python train.py --arch="unet" --model="image denoising model" --dataset="views of escape-time and Newton fractals" --train_examples=145000 --image_size=32 --crop_scale_min=1 --horizontal_flip=true --translate=0.12 --task="denoising" --loss="l1" --noise_std=0.2 --norm="batchnorm" --hidden_act="gelu" --widths=[64, 128, 128] --blocks_per_level=1 --block="plain" --attention=true --upsampling="nearest_conv" --init="kaiming_normal" --residual_init="zero_last" --optimizer="soap" --beta2=0.95 --learning_rate=0.0016 --beta1=0.9 --shampoo_beta=0.95 --eps=1e-08 --precondition_frequency=32 --max_precond_dim=1536 --merge_dims=true --one_sided=true --adamw_lr_other_params=0.0027 --max_grad_norm=1.0 --max_steps=33000 --batch_size=64 --epochs=14.6 --lr_schedule="wsd_sqrt" --decay_fraction=0.3 --final_lr_fraction=0.05 --warmup_steps=3300 --weight_decay=0.03 --adamw_weight_decay_other_params=0.05
Rows from block 6 of a small image denoising model, named by matrix and row number. Each number is 128 + 24 x the weight over its row's rms, rounded and kept within 0 to 255. All counts start at 0. Numbers have three digits each.
After each channel's rows are labels from the 100 images, of 14976, where the channel reaches its highest value: "patch colour" is the nearest of a few named colours to the mean colour under the peak. Only what is clearly more common there than usual is listed. The data: views of escape-time and Newton fractals.
# conv: 3x3 conv (model.decb.0.0.conv.weight, 128x256x3x3, each kernel summed), inputs 208-255

conv.109:125126140127169119128172161122098119138112115130144071139157139133135102144115201134134108109123117181113121116098115117124109125137123201186115
patch colour: cyan; green

conv.41:128102103133113126124096116120128158118109160124125138135119119083118133129128083129130116124132150141134109141111158124135114122135153106084127
patch colour: orange; yellow

conv.113:146159115149148145140167163133122134121115117145150103133122140113160178132122142123092104122168126090154107142147127093130186148124097133152128
patch colour: cyan

conv.56:127159154117115148147146154109140098129119119142146132182151095175110149132131183132129142126124132113154128119158178128134186124120148154181150
patch colour: blue

conv.0:137120098123124119138143091136191123112088121120124130120148132129169173148119132121135131112144071118121100126078202090163140134113141130155168
patch colour: pink

conv.51:165152132129132114146132127124119113113137103120110132111123139077107107123107105096130116106153095139088119127125107147091094131122142127134127
patch colour: green; grey

conv.25:131084120107126106112116130126096150130102157164119066153097092145076143129067129161126141134108107146074132106064082108121165113135125104116137
patch colour: green

conv.108:127088125150131116106103110134117147120124177117104160140130128070154133130158069137131120130128154161131134136121145128135126132135177106081139
patch colour: yellow

conv.6:111123132095108134138141123117137155135092152112120140130143157115115129131144125145128144127121105067122126146069125111111150121118120128113150
patch colour: grey

conv.54:028075140129138224116122128145127145119096122098130133124095123148124154128109141113127106163121166120111138123103135125139114118182120141137130
patch colour: grey

conv.74:122083131141081122110123118126085134125154161143149108132135108106101118123112095155144134143126131159119138116180122177089117119156126138117146
patch colour: purple

conv.48:125125128137127143119150131109096123111134113131129142151136114120086154140129136108136128136140167162143098113129175121110130137133129147143149
patch colour: purple; red

conv.65:137093116114123123134114120131112144115115122189136119144132139118121166138097137140128124186118154134135130133154123197137101128121123135123121
patch colour: pink; white

conv.90:158139152129131133165111112144139148132153129146111124104143128140090102140115124125135171158123170193121128137137090175041107124129132175107092
patch colour: green

conv.61:129089114144132124110109118145092182115087182146137167118141137122166123134131064127119125137127135128121121137111136062135131128122154078075134
patch colour: red

conv.15:121126081145139112128147114114132192112119116173121119119158144104140195127144115115107125141151143144147124145137131124128133146115114104149135
patch colour: white

conv.100:126158133138112093132113126128111127125154097163130133138123137097113142127082139114134145135161199127091119150125101142155093126120118103144140
patch colour: pink

conv.76:127113096142145131114141113132144184104110100168130108100151126138142187129130116112087117135156118119126126145131136121136110138117099105151123
patch colour: white

conv.11:118101141114168100102157115136220147154084132126122134126094107171093110131129134141131135107115134098127107116072127054119126133118140134085128
patch colour: purple

conv.28:128133104149077084123178110104131063124129145125140153111078130099114162123138096137144112102151106118155145115131169123150095120103071115136139
patch colour: purple

conv.111:125122105072129112123143122110159064129144128130141105140104129112133119123184104118111103168069125135214154141121112127157165111123107114115163
patch colour: brown

conv.99:154138109129103116145117097123090121124063153153127105138106107125056134139109131135132157104135110059086120136143076091152115121130121074142128
patch colour: purple

conv.14:134101109117112128134119114126094150115125163138116196131118121147126146141134123121123123118103122168130136119113160107124134130128133083123147
patch colour: red; purple

conv.18:144180152127115139128154159141112100139101091135149097123155106207065123128107189137126138122118108103104132120157116137126165129131108166188113
patch colour: blue

conv.13:111141130118110112116157136119127109128090146166128105117123122085084152116119126134140128119116163185143118128154120111121139136128122114159155
patch colour: purple; blue

conv.32:099076094132108193131144146087155112115104121097132108135142109128063147125119161130123153118107097162152147126139156145155116134117129123142118
patch colour: pink; grey

conv.89:127176121097132102155161103122089171126087143137126146092094126103122160124100128137107142111130114122081143125098070113155128146140079091164177
patch colour: blue

conv.72:128118107117145104126130167128083146141168084126157117150138122143077117123136169126110123103129162082125129133148136102099138119150084158108108
patch colour: cyan

conv.86:149153153112149148126126125114202116120154095122131100126125132154143112130156167125118118133107151147133154115108115122111148120120112148160083
patch colour: blue; purple

conv.44:136110118141137146131126126134141131129127125141127117115165116130134135132116146126129132123133142072080145107151141130112120135129130135151103
patch colour: pink